From a checkpoint of a small image classifier: 15.3 epochs.
Rows from block 2 of a small image classifier, named by matrix and row number. Rows with one number belong to one neuron. Each number is 200 + 40 x the weight over its row's rms, rounded and kept within 0 to 999. All counts start at 0.
After each neuron's rows are labels from the 100 images, of 14848, where the neuron reaches its highest value: "strongest on" is what is common among them. Only what is clearly more common there than usual is listed. The data: numbers of one to four digits printed on busy colour backdrops.
# fc1: MLP up (model.blocks.2.mlp.fc1.weight, 576x192), inputs 96-191
# fc2: MLP down (model.blocks.2.mlp.fc2.weight, 192x576, transposed), outputs 96-191

fc1.23,207,171,156,135,249,254,171,204,234,203,138,267,172,138,189,192,267,212,195,261,254,257,102,172,215,131,220,213,237,148,224,183,316,245,221,276,263,159,265,225,230,188,189,237,186,176,168,226,159,217,187,230,144,197,164,188,240,163,202,221,181,229,192,198,178,226,198,251,138,185,185,131,248,206,169,177,215,236,160,133,220,203,156,219,231,156,235,154,195,185,211,166,227,199,158,241
fc2.23,300,212,222,213,247,190,229,241,198,194,159,168,206,142,163,231,131,208,140,220,298,199,156,174,213,134,190,208,127,232,187,254,200,232,197,189,149,182,228,147,206,232,228,227,244,239,307,245,249,256,225,202,168,218,257,183,94,115,272,204,142,195,263,201,197,192,221,218,191,235,176,249,144,203,134,243,273,156,184,147,222,177,219,177,181,193,236,183,166,205,259,136,242,189,206,226
strongest on: length: two; blue ink

fc1.148,228,230,138,180,237,195,208,169,273,202,206,176,227,216,259,268,101,117,197,177,232,160,174,228,139,193,193,283,230,106,232,248,165,117,180,255,158,169,165,190,207,158,188,155,196,148,168,220,259,175,205,163,201,152,203,210,168,191,145,197,207,196,155,204,193,157,159,250,152,250,297,162,184,186,169,236,276,205,154,202,243,245,222,230,228,261,252,212,205,161,167,218,166,190,200,198
fc2.148,180,192,198,202,164,207,202,227,289,222,206,189,185,213,125,174,223,225,264,227,236,223,295,156,242,255,159,217,203,162,112,181,283,131,199,184,237,200,233,186,154,277,204,232,196,196,238,294,196,213,190,248,174,234,229,211,209,169,185,193,178,211,137,204,185,258,209,222,178,222,165,175,200,174,296,193,230,126,219,175,199,225,186,197,223,252,227,265,261,120,200,201,182,206,182,284
strongest on: yellow ink

fc1.425,210,250,207,192,280,165,213,192,151,184,225,310,184,100,233,231,165,233,222,186,134,167,232,178,230,282,156,201,219,103,133,188,162,195,261,193,224,178,163,265,213,206,208,193,208,191,148,124,137,197,229,236,158,147,156,184,212,186,229,192,232,173,219,245,147,231,188,204,212,199,167,231,213,182,213,170,201,149,266,136,233,248,197,230,308,159,232,204,186,231,229,183,260,278,224,259
fc2.425,202,178,215,249,171,203,202,201,257,213,146,174,250,189,240,171,193,176,245,191,246,177,177,229,168,153,220,230,154,149,219,180,198,214,156,182,211,138,243,216,188,201,227,169,272,208,229,173,259,109,142,223,219,229,205,178,222,266,230,192,156,249,261,191,190,226,191,217,153,197,156,139,210,230,230,151,146,159,173,240,213,180,222,161,240,209,216,161,135,188,167,194,292,217,257,86
strongest on: length: two; red ink; brown ink; last digit: 7

fc1.329,184,186,148,152,257,179,169,208,190,205,155,290,226,148,214,199,288,129,260,168,230,209,158,188,208,151,192,149,168,188,233,136,192,197,188,177,219,216,131,283,153,207,236,177,103,145,176,159,163,156,226,260,192,232,152,198,186,183,237,149,180,194,240,133,187,196,163,176,222,257,174,198,204,227,209,187,268,202,170,213,245,187,198,216,252,169,187,221,160,99,228,232,210,139,156,241
fc2.329,169,249,197,236,172,196,179,233,211,181,255,174,240,129,268,194,131,216,155,103,208,167,150,271,224,276,171,233,191,253,94,201,177,220,212,202,176,173,217,178,254,142,206,195,270,231,259,280,231,213,209,224,196,141,218,238,210,179,222,225,219,206,226,228,197,265,167,148,161,160,226,218,216,146,220,204,222,248,194,215,165,221,217,208,214,180,272,197,256,179,174,174,275,199,174,214
strongest on: pink ink

fc1.463,204,226,177,222,191,178,190,213,133,254,249,196,243,128,142,128,223,210,225,112,159,266,187,152,216,119,185,176,216,211,194,258,167,180,168,176,281,184,263,117,133,93,241,155,188,203,204,179,246,192,212,205,189,209,210,170,230,231,170,255,175,252,182,180,191,214,250,230,233,249,181,122,173,160,233,266,221,163,225,200,241,205,207,176,143,195,137,212,199,257,187,180,212,254,191,216
fc2.463,203,127,251,212,240,178,197,123,228,294,193,209,196,226,165,273,131,179,175,172,187,193,191,209,221,250,241,231,190,290,215,199,237,223,230,178,245,238,223,279,213,194,166,192,253,170,139,246,230,265,159,264,171,190,243,232,149,138,216,231,249,202,194,137,236,101,180,137,174,252,204,219,189,210,192,193,180,169,211,228,207,215,204,190,196,310,255,225,252,176,190,149,158,177,203,144
strongest on: green ink

fc1.320,152,146,239,238,152,228,182,242,226,204,216,180,238,161,173,199,192,193,176,184,200,283,234,232,220,183,263,222,209,220,261,287,211,174,189,166,173,275,298,226,242,272,250,274,192,238,183,241,161,223,195,195,219,217,191,233,176,220,238,196,234,220,258,149,196,234,204,187,207,112,246,206,203,259,151,197,209,231,229,200,241,204,181,168,170,191,211,187,269,183,255,182,228,249,201,181
fc2.320,242,234,167,227,237,178,199,193,224,163,271,237,186,161,231,187,213,243,204,219,236,157,164,169,131,153,241,277,186,216,245,175,168,200,246,210,229,158,195,85,200,130,199,145,170,216,168,170,247,168,214,187,166,255,222,189,207,142,225,238,163,203,200,193,252,128,238,220,161,232,178,194,231,118,211,240,261,242,223,173,146,175,224,196,236,190,217,264,127,102,208,168,221,166,276,218
strongest on: length: one; blue ink; purple ink

fc1.545,222,195,285,220,233,244,181,173,174,205,285,251,241,143,308,145,173,190,219,235,208,238,223,242,226,226,139,202,271,228,225,200,181,210,237,159,216,255,147,181,244,184,150,238,189,166,126,169,204,170,245,194,168,211,181,208,245,205,166,134,185,162,153,293,224,256,176,155,156,224,204,246,199,135,196,235,167,191,244,284,225,181,200,233,246,234,197,168,287,246,236,209,206,177,203,203
fc2.545,217,205,190,170,168,124,201,230,287,162,157,163,209,159,116,223,164,231,173,218,183,195,191,198,178,174,234,144,164,203,244,195,191,198,156,254,205,269,284,174,147,230,155,223,218,208,228,204,216,208,139,168,256,239,247,202,196,146,202,154,249,272,168,141,142,132,164,259,219,203,169,228,244,279,177,186,183,197,149,123,163,156,230,207,156,200,197,226,166,226,187,205,206,274,233,232
strongest on: brown ink; black ink; first digit: 1

fc1.379,202,210,166,195,247,198,112,191,197,212,163,217,237,294,181,211,251,184,231,214,161,203,157,158,176,199,192,216,246,147,176,174,259,173,169,245,172,253,246,140,214,176,160,235,203,148,267,191,164,232,216,218,146,222,169,155,240,226,226,247,193,212,314,123,158,213,208,156,231,129,156,215,236,268,264,130,176,188,268,186,214,112,159,187,187,240,213,153,152,214,185,271,230,112,208,218
fc2.379,128,135,194,250,177,201,178,242,326,246,222,242,243,206,186,237,165,227,188,182,249,214,293,227,163,215,133,164,273,276,178,241,133,215,134,154,178,225,196,283,204,185,165,189,163,207,144,225,197,166,234,186,267,159,201,174,143,188,162,136,224,223,227,198,216,145,140,294,103,211,176,198,222,140,165,263,156,183,122,132,192,245,201,179,202,237,171,256,207,191,181,161,246,241,169,217
strongest on: yellow ink

fc1.464,148,221,227,257,166,225,131,175,241,219,270,161,211,203,197,124,249,348,183,236,207,250,197,179,202,181,244,205,264,229,127,164,277,189,211,214,156,130,193,232,200,144,170,243,202,233,216,253,212,133,245,187,199,195,179,257,189,132,214,219,266,183,235,207,177,269,216,240,185,228,231,249,221,138,245,180,157,202,192,174,178,147,159,208,189,195,200,166,233,174,134,215,167,199,158,210
fc2.464,217,172,184,232,168,208,189,241,216,227,163,187,224,190,262,205,272,149,235,105,192,273,173,160,197,181,143,166,171,227,215,178,189,181,138,192,190,109,164,275,229,132,201,261,168,204,220,223,210,170,232,174,170,233,262,207,189,270,230,151,183,203,209,157,206,229,171,170,168,161,217,258,235,189,234,201,261,155,195,205,217,242,262,195,166,142,197,275,198,136,171,235,249,206,253,164
strongest on: white ink; length: one; grey ink

fc1.394,193,265,203,218,201,189,153,248,253,203,255,113,154,192,229,252,225,236,224,163,195,204,143,212,161,193,142,204,251,230,236,235,193,215,197,189,159,280,266,219,207,149,220,181,146,148,237,226,209,207,210,155,177,236,203,180,252,181,197,221,183,196,205,264,233,188,155,225,192,237,204,238,261,131,155,229,212,143,232,209,134,194,146,185,185,179,255,218,218,182,281,137,191,211,197,163
fc2.394,239,154,201,208,188,162,220,177,203,270,158,258,223,239,203,129,189,171,147,262,218,203,210,174,227,177,247,166,202,174,222,133,189,176,207,222,216,179,143,230,212,213,166,246,237,219,161,220,137,230,169,212,206,174,212,186,148,237,209,195,241,224,210,136,207,228,298,189,225,154,232,170,195,302,195,195,135,210,227,188,239,197,252,184,232,204,135,175,200,205,144,242,180,193,190,222
strongest on: length: one; black ink; teal ink

fc1.542,140,208,179,88,243,154,171,200,173,150,230,244,250,118,189,248,191,171,169,158,206,260,153,235,169,184,168,189,221,275,110,196,200,186,190,197,178,199,156,171,226,174,163,171,157,219,188,209,193,164,176,190,196,203,219,231,162,163,172,198,223,215,203,191,284,203,156,235,239,187,212,142,194,204,176,207,145,182,187,228,242,212,247,258,157,214,212,311,232,208,146,221,242,199,168,194
fc2.542,219,175,182,213,180,193,151,203,200,231,203,210,211,198,298,225,209,253,212,252,202,178,245,146,175,239,176,213,132,138,249,217,206,221,224,212,171,105,246,212,149,236,203,251,191,146,193,227,189,225,192,247,266,191,189,157,292,267,202,251,280,246,208,196,178,225,259,207,211,213,246,216,191,107,188,192,165,188,224,243,190,223,135,165,217,194,167,190,231,233,256,202,245,221,195,139
strongest on: white ink; length: two

fc1.390,223,150,214,140,252,238,233,185,217,188,271,150,237,212,177,184,240,184,169,251,204,193,220,202,212,163,231,195,235,225,211,226,219,152,265,239,190,230,136,147,259,238,199,163,254,183,207,145,245,222,210,214,139,234,173,187,274,245,161,195,273,178,246,241,220,233,162,192,245,200,172,121,233,164,168,303,232,166,168,158,207,178,199,253,247,241,219,147,84,219,242,170,113,195,263,149
fc2.390,220,239,210,217,157,167,188,199,186,249,187,162,177,218,191,168,166,179,77,193,230,217,194,165,229,249,187,252,233,147,272,213,232,159,178,153,262,151,256,196,185,111,208,206,150,220,161,217,244,215,260,173,254,183,120,244,168,133,196,216,215,286,214,210,195,209,189,251,137,260,189,192,172,205,206,162,155,178,126,272,92,180,153,186,175,161,180,180,227,296,209,202,250,259,161,267
strongest on: length: two; white ink; yellow ink; last digit: 0

fc1.107,209,203,220,252,216,252,195,220,187,152,116,214,165,118,214,148,213,258,153,263,177,219,218,151,191,159,215,235,197,239,170,172,151,218,211,253,225,199,295,138,155,235,175,199,199,211,176,168,193,178,243,236,199,176,241,172,223,220,185,197,209,248,246,196,168,218,248,233,177,150,264,164,238,168,210,207,223,253,268,206,180,259,192,201,202,144,201,157,174,166,192,250,242,222,173,224
fc2.107,209,285,241,138,202,226,237,179,205,239,242,184,244,250,222,292,212,178,223,178,242,154,208,266,196,196,204,165,132,136,263,238,216,322,207,202,194,246,206,173,174,259,220,215,244,188,224,158,251,247,176,186,220,246,183,185,170,169,241,155,152,151,190,187,196,163,189,146,231,255,214,176,118,217,143,192,215,205,183,227,217,214,181,215,237,208,248,207,235,241,146,140,222,152,229,216
strongest on: length: three; blue ink

fc1.366,242,244,225,153,231,194,216,175,161,224,217,245,194,192,196,235,186,184,190,171,241,200,227,155,178,194,232,150,216,178,250,258,226,281,159,143,198,209,250,230,192,212,204,167,218,159,180,192,216,228,141,178,212,193,210,154,186,215,298,249,164,241,242,244,251,237,139,225,199,222,102,230,193,238,162,168,127,236,161,130,206,217,203,213,174,228,260,161,237,118,156,152,187,270,192,272
fc2.366,162,211,142,276,157,194,162,234,227,239,190,166,240,209,191,173,242,214,157,231,195,134,253,228,200,248,204,228,162,239,141,169,274,179,183,241,181,178,247,181,244,181,175,232,238,236,243,201,227,168,223,198,223,222,205,291,189,155,176,131,225,140,205,163,162,271,237,120,167,199,235,188,191,179,198,223,212,214,250,299,217,152,245,194,185,216,218,183,86,276,176,237,271,118,219,212
strongest on: white ink

fc1.261,272,217,135,239,272,190,176,204,187,189,112,203,252,178,120,243,171,130,205,177,239,242,232,178,199,197,204,172,200,250,203,141,204,250,183,155,214,209,166,210,190,201,240,140,241,162,240,200,229,219,135,187,250,193,201,140,257,199,214,198,152,218,213,188,256,208,275,192,244,253,166,180,231,247,234,186,199,162,151,232,177,208,210,280,78,157,235,222,209,185,150,145,247,237,197,275
fc2.261,170,169,317,202,154,176,243,162,231,227,268,150,186,218,248,217,199,234,224,165,186,186,222,237,171,176,157,253,185,159,198,252,235,134,167,230,146,163,270,235,187,242,144,239,198,203,219,187,218,187,240,194,153,216,161,265,187,201,209,208,248,218,247,201,187,251,143,210,135,144,246,212,148,253,147,122,210,231,185,152,182,166,204,159,283,220,203,177,166,217,229,305,183,210,193,179
strongest on: brown ink; last digit: 5

fc1.304,291,112,172,206,226,161,242,187,196,271,179,179,214,197,239,209,209,201,159,231,186,206,247,219,232,237,139,243,206,185,233,192,166,184,233,245,172,216,220,210,196,236,135,238,221,93,248,181,231,271,194,212,175,231,259,278,205,167,177,196,188,225,222,242,250,214,148,183,119,194,210,208,166,197,208,198,171,131,228,232,239,197,170,185,148,200,167,164,202,177,203,189,127,220,226,261
fc2.304,127,157,267,190,222,176,237,189,161,247,251,197,258,253,225,259,222,170,276,200,266,202,241,200,230,184,266,171,215,226,176,179,160,204,210,208,192,246,188,182,169,221,199,177,225,194,220,165,135,188,219,210,241,281,114,133,154,172,170,212,251,176,258,221,183,217,143,195,162,163,172,189,170,244,206,234,236,160,168,128,146,132,178,197,156,167,171,152,210,215,161,165,275,219,214,202
strongest on: yellow ink; orange ink

fc1.87,253,201,187,192,227,171,260,248,210,178,190,185,233,207,233,245,171,217,142,148,209,255,161,214,252,237,216,147,192,215,233,193,197,135,198,253,135,141,195,224,217,168,220,278,249,181,156,169,170,205,153,222,196,177,181,204,265,265,222,183,235,221,232,149,230,209,216,190,269,168,187,189,224,179,298,193,162,191,164,171,179,178,193,180,135,159,198,207,122,275,263,134,207,246,137,196
fc2.87,187,187,211,152,143,196,117,95,237,228,232,197,192,223,220,199,223,213,254,251,145,159,181,168,218,150,165,197,199,156,179,209,152,241,216,158,231,212,219,135,208,279,231,161,173,243,246,219,214,212,269,208,197,213,230,157,166,186,190,228,221,185,170,223,211,199,198,214,141,207,197,221,208,228,147,212,203,170,194,172,220,230,253,191,272,216,229,167,224,148,154,241,197,171,228,181
strongest on: green ink; length: four

fc1.65,202,156,261,185,224,217,245,166,179,231,158,169,269,197,283,141,249,201,229,204,145,253,197,199,227,125,133,138,206,187,166,208,140,210,261,158,214,171,252,178,264,186,113,227,191,246,220,191,170,154,196,207,179,189,177,159,169,237,187,116,183,202,116,266,161,192,159,166,158,185,191,198,154,191,106,190,219,147,218,193,190,216,309,175,177,179,232,256,182,170,142,179,180,218,241,209
fc2.65,221,168,122,193,196,207,197,158,186,182,200,236,178,151,162,266,161,166,163,178,241,156,167,242,191,237,283,183,168,161,252,219,273,141,161,250,190,219,216,260,128,222,299,156,220,166,218,159,204,224,168,198,225,196,274,301,177,183,241,231,244,232,242,144,212,195,224,144,296,213,234,220,257,174,271,175,164,206,163,245,190,176,135,175,260,229,230,211,193,221,284,204,171,161,155,256
strongest on: on a plate; yellow ink

fc1.287,233,202,178,246,234,194,222,197,147,156,143,224,194,185,93,239,199,194,212,242,179,173,233,167,213,184,253,189,138,191,155,134,292,189,229,247,266,205,264,186,246,209,197,175,183,173,186,238,277,201,224,229,207,258,218,239,185,220,174,209,182,160,217,205,154,207,269,150,210,216,231,199,159,227,200,139,169,249,180,174,173,182,113,208,206,189,236,171,202,204,126,178,198,192,228,179
fc2.287,229,217,244,163,239,195,222,184,197,258,224,142,219,154,196,120,218,239,249,208,150,251,219,227,134,273,203,187,191,208,194,257,192,243,255,216,150,149,131,192,206,199,279,188,109,176,211,126,191,133,211,244,253,188,149,223,213,228,160,238,216,165,261,191,193,188,166,167,162,246,211,195,234,177,109,200,194,200,153,204,249,298,123,126,214,200,170,221,218,177,136,277,217,215,222,188
strongest on: length: two; blue ink; teal ink

fc1.519,246,216,148,216,212,188,237,186,203,195,229,200,214,239,188,180,210,229,179,149,211,205,259,181,321,184,230,134,189,229,225,247,210,210,130,198,217,217,194,114,187,166,256,272,155,132,261,257,194,187,183,196,157,201,230,165,276,147,124,242,168,195,153,192,248,269,203,217,188,207,181,161,206,195,209,213,155,190,190,203,205,214,198,195,214,201,201,225,148,218,190,177,211,150,194,256
fc2.519,129,203,240,171,231,168,188,198,219,211,195,159,248,194,230,189,167,186,189,238,235,202,145,222,108,205,205,263,221,138,213,199,170,159,251,174,202,168,206,244,217,187,171,121,206,243,210,229,175,204,206,148,244,188,150,242,113,272,281,213,229,148,258,208,135,177,127,118,235,178,238,224,149,191,191,208,222,188,213,181,213,175,226,192,247,186,237,216,252,274,197,248,219,205,212,195
strongest on: on a plate

fc1.2,209,185,185,148,208,196,192,201,126,210,112,233,180,196,138,125,100,190,172,232,266,195,200,191,204,233,223,248,214,186,176,245,296,202,159,261,234,247,235,227,163,237,183,207,159,222,181,212,210,255,144,251,152,253,176,169,218,192,206,133,197,225,178,193,245,176,224,188,259,210,154,166,221,244,199,232,257,144,187,262,128,209,183,231,173,132,186,100,248,125,223,173,248,209,156,179
fc2.2,205,235,181,220,241,292,267,264,263,205,157,183,255,190,192,276,235,193,235,235,203,164,199,165,187,183,188,219,223,151,168,224,242,212,165,118,240,250,250,105,199,178,198,250,200,198,235,192,181,229,254,241,208,136,268,206,200,143,136,207,215,147,173,223,193,163,297,220,191,192,126,143,171,169,145,242,172,240,294,192,258,225,183,239,210,159,224,248,151,137,165,215,268,124,218,137
strongest on: length: three; purple ink

fc1.122,160,106,245,190,226,177,198,185,207,201,119,138,167,188,182,269,172,200,191,182,215,190,174,241,161,197,294,137,205,184,144,219,137,211,159,205,249,244,145,227,244,162,142,241,203,154,193,188,191,179,216,252,241,210,218,229,126,239,155,163,222,150,239,243,256,154,167,198,197,128,180,228,228,240,176,140,257,252,196,262,184,165,234,88,193,266,185,194,154,176,162,198,164,220,159,235
fc2.122,261,233,176,130,202,142,197,162,225,228,228,205,278,255,208,222,220,219,209,199,254,227,191,255,207,225,166,200,142,194,240,202,178,233,244,168,206,168,242,200,173,215,170,168,226,179,209,135,212,189,197,203,218,193,169,168,228,178,236,193,205,227,237,200,138,202,168,221,254,229,175,193,170,131,137,183,171,179,194,152,217,177,170,184,203,119,225,198,277,190,168,230,249,201,230,121
strongest on: pink ink; orange ink

fc1.30,118,187,125,215,231,208,219,201,150,169,190,136,201,190,180,227,144,239,270,228,216,202,170,222,108,193,151,231,209,146,212,178,179,161,172,200,112,181,222,215,146,230,192,142,232,213,224,196,180,199,239,163,283,273,206,159,180,245,186,151,208,256,267,210,177,183,136,205,205,176,140,191,206,271,229,201,262,171,170,174,169,136,203,244,137,127,146,272,180,169,234,180,180,186,227,158
fc2.30,231,226,214,238,172,206,180,200,257,263,234,219,230,193,213,208,257,181,189,198,144,226,212,259,261,189,271,151,179,196,160,193,237,209,227,229,291,208,159,177,268,190,240,317,140,153,126,207,201,204,160,227,152,171,215,270,217,187,234,199,189,164,185,141,241,200,288,237,227,196,267,205,154,216,194,183,143,201,238,212,217,264,219,160,196,262,253,169,192,192,177,210,228,221,212,203
strongest on: green ink; length: one; teal ink

fc1.98,142,122,191,279,131,230,191,142,280,189,196,241,164,224,226,148,142,226,142,183,149,187,145,162,229,154,237,227,217,223,229,227,201,125,196,179,173,155,225,181,277,210,217,228,275,173,182,190,178,101,229,83,236,197,207,225,232,189,272,205,169,230,193,233,209,232,187,170,194,164,163,200,186,171,224,178,268,154,134,192,160,189,227,126,213,221,280,84,189,216,177,204,173,192,226,161
fc2.98,174,216,277,185,226,240,208,173,179,137,160,229,274,218,154,148,177,124,262,203,157,214,245,221,236,154,166,172,207,229,187,165,231,164,246,167,241,204,153,212,245,280,226,202,144,251,220,225,268,187,143,259,253,183,237,137,181,163,208,196,199,219,194,215,192,128,193,188,177,207,177,194,227,234,264,197,178,224,226,202,264,239,238,184,212,242,230,238,274,195,175,105,168,230,160,231
strongest on: yellow ink

fc1.391,200,152,249,295,182,209,255,269,225,204,276,241,186,169,214,160,158,274,174,223,184,253,248,217,226,203,246,228,186,239,180,127,166,184,170,221,239,223,173,212,167,155,205,247,218,177,194,231,214,154,188,164,139,238,138,240,188,169,244,211,199,182,155,185,185,262,181,139,197,221,227,177,217,175,280,105,121,168,172,228,168,117,157,164,223,250,168,213,157,144,230,163,126,222,236,173
fc2.391,216,230,165,205,211,173,171,192,102,216,206,193,221,175,164,223,201,242,137,250,192,217,165,180,231,203,169,230,185,282,137,249,221,250,198,198,165,165,211,163,220,175,162,247,150,151,240,219,195,246,218,150,246,190,241,280,206,224,128,206,236,244,261,274,173,162,154,271,112,287,152,186,197,158,171,203,184,248,247,213,275,146,265,212,232,141,245,202,210,147,125,200,173,254,143,218
strongest on: white ink; grey ink

fc1.108,222,223,218,129,262,193,136,258,256,191,146,195,206,207,214,217,208,246,210,203,273,203,147,243,169,183,247,238,123,197,230,147,191,192,215,221,168,245,170,114,173,187,144,134,182,190,196,217,124,187,184,190,254,191,180,105,254,251,239,150,184,179,239,155,262,261,172,188,199,216,194,205,178,216,167,132,172,176,168,171,149,225,121,190,160,171,167,280,109,254,197,180,203,215,260,146
fc2.108,196,208,191,181,270,163,215,191,184,186,212,226,213,155,145,210,229,136,226,224,236,210,180,208,281,231,169,180,209,125,232,186,156,199,252,204,162,183,281,242,279,181,274,223,166,179,214,214,210,195,193,151,208,193,184,218,179,200,210,170,183,193,300,233,182,154,213,280,206,139,234,222,212,252,185,196,119,212,244,210,193,111,202,205,230,283,162,167,225,189,205,190,232,210,141,259
strongest on: brown ink

fc1.551,262,240,252,211,221,255,173,225,74,196,170,204,205,295,187,232,183,152,170,263,283,163,227,181,216,224,221,188,173,163,228,250,187,131,124,193,211,259,184,168,229,175,295,277,210,246,218,272,186,239,152,167,209,101,259,218,201,198,179,228,197,127,227,226,191,232,221,212,234,151,205,241,136,219,214,181,170,151,171,206,135,156,159,151,196,202,218,239,211,175,222,199,293,193,223,156
fc2.551,178,164,201,204,148,142,183,185,303,153,243,137,246,79,181,199,235,257,226,153,174,252,150,195,195,146,221,209,192,223,207,163,202,216,252,162,209,152,259,223,200,236,157,138,216,161,197,159,254,154,253,179,216,284,178,202,231,202,234,228,249,243,202,160,172,165,188,192,195,293,227,157,256,187,175,235,264,240,264,211,219,179,249,290,207,225,258,198,238,267,214,216,176,207,226,261
strongest on: yellow ink; on a plate; length: one

fc1.404,196,213,178,179,199,205,206,223,203,196,246,202,231,214,283,185,256,215,243,207,184,122,149,150,272,146,161,92,164,261,198,262,201,195,98,171,217,158,252,191,177,274,232,203,216,165,170,184,257,203,215,211,206,168,204,220,203,172,153,207,177,145,151,168,210,230,155,178,226,163,184,191,271,207,206,252,161,234,213,206,196,125,222,265,242,250,213,225,250,170,202,252,154,224,191,224
fc2.404,158,217,206,212,162,193,233,198,202,242,169,168,233,145,189,211,176,119,166,193,223,256,197,241,201,255,271,245,198,139,187,173,259,148,265,225,186,234,155,212,217,130,204,236,188,210,267,225,149,218,172,203,281,242,204,207,198,236,204,210,227,209,265,208,140,185,201,158,214,274,210,218,135,160,158,227,283,155,235,169,199,232,189,135,196,117,206,174,167,224,207,156,255,227,259,163
strongest on: yellow ink; length: one

fc1.239,112,228,229,245,260,252,189,159,267,186,152,186,123,201,108,123,194,186,218,148,231,185,183,141,188,215,242,180,159,214,207,165,204,82,236,241,215,214,222,246,205,185,168,169,188,200,206,158,174,216,243,169,247,237,194,184,165,219,256,257,207,264,197,230,153,177,213,196,197,180,271,248,150,249,226,202,161,163,146,226,169,188,233,176,270,222,202,187,250,199,209,204,208,155,154,250
fc2.239,209,181,199,197,160,198,218,234,257,195,260,213,220,158,212,187,167,247,227,189,176,188,194,244,241,184,175,236,137,251,183,186,211,209,307,185,269,189,119,172,170,220,252,219,158,157,188,275,242,214,149,167,246,221,208,295,265,177,195,220,206,173,231,207,212,216,190,162,131,265,212,125,146,192,288,194,219,194,216,231,162,178,150,181,225,231,215,147,177,94,229,211,154,133,152,181
strongest on: white ink

fc1.213,164,219,160,162,196,275,221,274,203,243,236,180,179,184,77,184,221,188,200,189,185,135,220,212,223,202,225,212,242,200,227,203,241,280,251,184,272,157,216,142,182,191,299,213,216,234,232,206,179,158,204,239,277,203,142,239,256,170,209,169,184,209,166,148,128,203,260,165,181,158,199,187,200,160,249,216,179,211,203,188,207,208,173,207,243,192,150,281,181,195,163,219,182,165,190,159
fc2.213,216,218,255,195,249,190,204,171,133,228,229,228,166,164,181,322,204,221,157,203,108,319,186,185,213,180,175,207,235,290,226,193,126,180,225,195,125,240,278,97,233,228,221,192,214,175,238,134,176,205,279,244,197,192,125,184,199,261,233,230,174,177,301,139,266,159,172,201,220,298,139,195,175,188,172,218,177,187,240,195,260,274,185,196,175,254,234,207,286,167,175,174,308,268,237,140
strongest on: length: two; bold; last digit: 3; blue ink

fc1.331,141,182,246,248,159,137,256,202,168,189,217,260,217,212,233,198,205,222,156,198,175,280,81,194,245,201,158,256,210,135,182,265,194,204,252,149,229,164,221,224,215,255,172,217,190,188,224,154,150,206,171,228,173,242,210,246,275,260,221,134,184,172,251,159,201,203,195,166,214,178,214,209,238,152,195,202,215,181,303,212,159,199,229,186,72,178,172,251,249,223,219,202,277,201,261,239
fc2.331,236,204,158,150,234,225,112,142,201,209,159,99,191,166,163,203,193,195,305,212,190,148,287,233,204,175,260,116,125,203,263,203,213,169,158,217,166,268,211,196,172,170,225,145,243,232,177,185,215,115,268,223,217,154,181,204,151,119,217,278,270,231,219,243,198,228,208,240,209,207,264,212,148,257,185,164,180,231,165,182,215,195,237,222,282,191,244,177,153,183,211,167,136,259,153,145
strongest on: length: two; green ink

fc1.303,230,194,146,234,201,236,234,177,184,218,145,165,257,217,258,132,150,229,229,259,138,139,232,99,178,214,199,172,237,204,205,140,205,140,183,216,213,173,215,203,173,94,271,256,214,239,274,151,146,170,208,190,146,113,184,223,139,210,226,168,226,150,233,135,200,267,242,287,207,181,228,227,169,272,153,214,215,210,158,165,172,224,204,222,259,226,264,229,208,208,233,147,189,189,200,170
fc2.303,226,158,272,173,188,147,163,221,266,202,173,186,279,151,221,154,173,270,213,234,240,246,180,224,186,235,212,150,218,178,247,161,159,217,222,239,272,224,211,204,214,148,221,149,212,200,215,222,233,171,167,188,137,161,273,237,209,267,157,194,228,238,251,228,159,209,198,134,257,139,231,188,157,158,231,220,194,146,195,207,133,223,234,203,142,247,161,187,244,255,113,191,193,254,212,205
strongest on: yellow ink; orange ink

fc1.166,235,237,111,167,178,159,185,263,245,230,228,135,186,181,257,225,297,230,263,106,128,155,268,197,234,232,306,119,219,249,232,172,235,166,193,209,179,164,222,230,224,171,204,249,194,143,192,192,217,156,236,132,236,214,230,201,218,216,215,200,114,182,132,183,220,91,280,270,231,235,223,233,172,170,178,207,162,178,158,160,249,213,211,119,224,247,201,167,125,191,258,144,160,246,151,238
fc2.166,182,182,253,213,228,233,206,131,154,231,169,290,188,233,222,193,153,164,176,261,297,196,151,173,186,168,136,242,168,162,193,217,200,206,214,147,271,238,224,185,219,216,242,186,187,232,260,217,162,213,192,254,170,202,156,214,188,217,160,190,276,232,293,268,176,318,175,115,141,147,211,211,233,205,194,212,253,202,156,250,152,247,188,248,178,198,248,209,259,162,138,237,244,177,206,190
strongest on: on a plate